A small image deblurring model, trained from scratch: 32-pixel images, arch unet.
Rows from block 5, named by matrix and row number. Each number is 128 + 24 x the weight over the matrix's rms, rounded and kept within 0 to 255. All counts start at 0. Numbers have three digits each.
# convs1: 3x3 conv (model.decb.0.0.convs.1.weight, 96x96x3x3), inputs 40-47, a 3x3 kernel for each
convs1.1:122098161081164086117069132125105089121164086132111100084144121132112156119154129133139101141089190123196031126120119124148134117150154131146093137084117133097179163117152117121089136197067153111064146141131109088102
convs1.2:139133117127112119152108114117111123141121180125102159127132103122133138118077131121155117152128080129075143134111150132105138105111133135142111143160136121165133139136106123117104153095133161114153111108058136135120
convs1.3:123139140128161153182126127154163102148086141134122128125112165130148138133120134137069094081137126122114130109100108128092129107134169129113114113103134115084142121142104135143159114134162122116119124148142134128180
convs1.4:110145132118151155139133137150111140129139115157154144114142120126127141127132151093121138128153130113157131120120147153086108143122134114133106137152106104176142128119119148132117107133140143117117129124138150130119
convs1.5:115162140087128141199157099165179154136165115151132092141131150098104115113121119175106097123160120103126141168110144139121127152143102114133082112104144121100119122114137139155128088108169130091123141143137125132125
convs1.6:114127112110131160109138088153130121162164107141168121120116129103190185146136133158083120153092138111084125153146138133134123133101131114128170109084109124084134132115141099128136160128164101114113125110145115118088
convs1.7:133152127135095099102105119114151136118149151116081088097123113124113184169139127127063139099114185135181145138133141118130161121098161104149137108120083109101127129125133132126105104122134143137129167125093125148172
convs1.8:144131114062132107099064162153110145095150128160094187123145131138168113147124123124099112131126185094125132104130138086146145129120171104143143135103205132095120157149124128168153118145132126149156132122188114072085
convs1.9:152211125151059164105155103103139084113094161146134111115106102106087107126130143087145130161167134107169140089146113120141139113156116168117158114164101127164149089137113149161096089141093138152141135107161107139121
convs1.10:080129113102133101181083119111095141104115119141107138109119135118150149099133183138154121123148121113163100135085139132142147157134103111055128165127174104179184170140133104119141137177123149086135169138131125111111
convs1.11:141127134166117117157113081181127149102156118132129152131144097096135156083135173108122134087121131128150127114148112076146147097122104112162118149120098137092137151098166094124090137096142153091127118117144106095103
convs1.12:144115123090112126124147142168137142135128087106146155110106124145085149091108124127116162126127113144141166125120151107131116118157164118122126136126185134118111148149114158132126129112111123151102143175114094095136
convs1.13:146124161099136176135165089121120136121145122151068079104135133093132165123138157143115156111161138165186175116110123117145118143098104129139106132150120122145140160111118110109116133101144146149128110190146143165108
convs1.14:158155142123132158173132131125124139106129158097115075149145140168063142112128108127125157136098164131175149120116120156083126143117120159156181072149144136132095132116148150114166092129142154131126073113101174154121
convs1.15:135091105140101111116064115125121082153110140131069103113132163143168153104137176107154118128115106126115092152158115100142101146144107157140117149142101139152132110148129101119106137130148136162138125120164125144105
convs1.16:109122161091107120100125161148086150123118119143132127086128129157120130131100147089154117087159175067098146103153147135126093123112114124169137131173134132167105138169106133105158117095121131112106116165150086169150
convs1.17:118132112146138149113103118107082109120144138112080145148132098105102127113157109157119127114110158135143101150109115148143102130114192144144154151130122145092138155114155108123114148131125145110094113114098120120117
convs1.18:125147142107131118125124114110117094143103141117126125107134135123123168086164111129118140170114134110138118096123117109145106130117128122133130118112123147152122123140145132126134105152164159131131120146122133110089
convs1.19:133105141081128110151177137129126122151105173132121121120097143151134114108105103119141125077076158130085124133094105084170147123140122142142151140076139116124111153128127143158090104093124137105100175116147116082135
convs1.20:147114102138168119128090107143102087088119158136143123129127111100120122128131140152177122139047088143112077106154135120123115102153151164129109138126130175088121139117107113141154137105139163140064123142144131094098
convs1.21:162105127112172134105122079143111114162105127133152133119118160107134112113123123121159129113116117134149133068169141123153114119137129126098137159154163138122083082155107109144149164125155126140134110159130112158144
convs1.22:156122151116136150119104122117093091100122106116082094132102150142067116109107114127119129161066161131136204159108123129092131138151138121179170117174097119137114140110158104106158113177099110146161107149125143132127
convs1.23:139143133113077084140141121130144099130120138127132145108124160131106125131122078160153115147155141117182096105102137143146135126124128090083136123175187127104155137142128107129152122133122131154131125092132097142137
convs1.24:140107160114152137115148155135107131084147109180148123106107136114113146153125104144141141108094119113136140174153138107153148115130121130142119132109133107085109136100139130122145155163099117128154130090157141118135
convs1.25:117140112166139133155132112103142138129106151068143102127148163152115116148111132110148070145119105130137105117129110157132093184134136098074143079122137116110129113187114122145200063138123154129131120100099168213114
convs1.26:153122132139088115130121126100145111102130147131121125144138090130092116141094125147159108118148098135062087159108166118069129125104112092073139160122107178144156153145112135133138138104158188153174169130093124085188
convs1.27:102163134120032182132111164117132169179094104109119131090118149115088121151130152145148157114134073130114159131108168123105151129122129109137127119099133154103109127163161171138149104148119106161128144046150100102148
convs1.28:122105145156107089123102121138171139130168117113128125131140119119144150153143143139101090117106109125124089161125130127103117161143144126083091121159096098184132135128141110132152160175105126133099127134122094139151
convs1.29:124120130114148116133113119132103124130151110091114140124101131145130147135139120127149113127129160131165108144130113127101126125091118105142144109103114112141149113140129125102129120150134102111075120124119162120123
convs1.30:134158127113114112128124096119119097141174174111147133118121113109138162138166137103160119113134113118077150152146146148121099118118149121115128143095079121093144114153120108120112104118127141141097123126118133170132
convs1.31:137146123133162161102161107121091141160130126121142134142129124110122119124091113127126129129161117125132128126106136117160122151158156118131133090068124152119070162108126140104104137153143161124108164165129121165139
convs1.32:139148135122116135121194132117133115129168128134111141121136152137123162123106121138134139122134104130134128129141137157125095136150130160128141124105108127106151125138185143120120125121108160123136116116148106138137
convs1.33:143127135107172146126185113112148108097135172143134140120115144104135137137124109127136114151094118138115143129131123106104115133115097129116098140144150101117137110131117123157160120135122113105126124102132121160150
convs1.34:133123139136143113111108089117104127140166117135139143137146119121124153153108133147133120110143127141120095129143104135150158124143121139130155129133120146107135118130133099147134112120146138140113119158089133105156
convs1.35:126138175157164102118163125124102102146086136124097131124147127110104099120123096146155124140146107129110081124155104126141131119160133140130132149167138142135113158127109139122127116088107141129123111153110074109159
convs1.36:130143098160159109130143130083144145106163127118140131152099140130127121142141117113132137113111155138126132162085123109112146125114124137104138126088148122131138137125152166134139117146152136113119104190132113176094
convs1.37:118143140148143128129107150119115120114118124146133107113096146138127119097142123128085117122185131148088123130113124126132111103130142142119144116081124166055115164080136138153123137061115127148147166129128126124108
convs1.38:133099114144163141109128144150115128098154152132105131123120105105101159107122132138106137150115097131118119124153141114126123128144125176156131133138088136124119124107126122129124120105140111088115113132133152112104
convs1.39:129120122173156123177194114121183104165137118121144124119148137145122145148154130125081167109163113155120112169117145103138158115130125106159099131062122138097128132111119119169136152132098112105119163137178102119085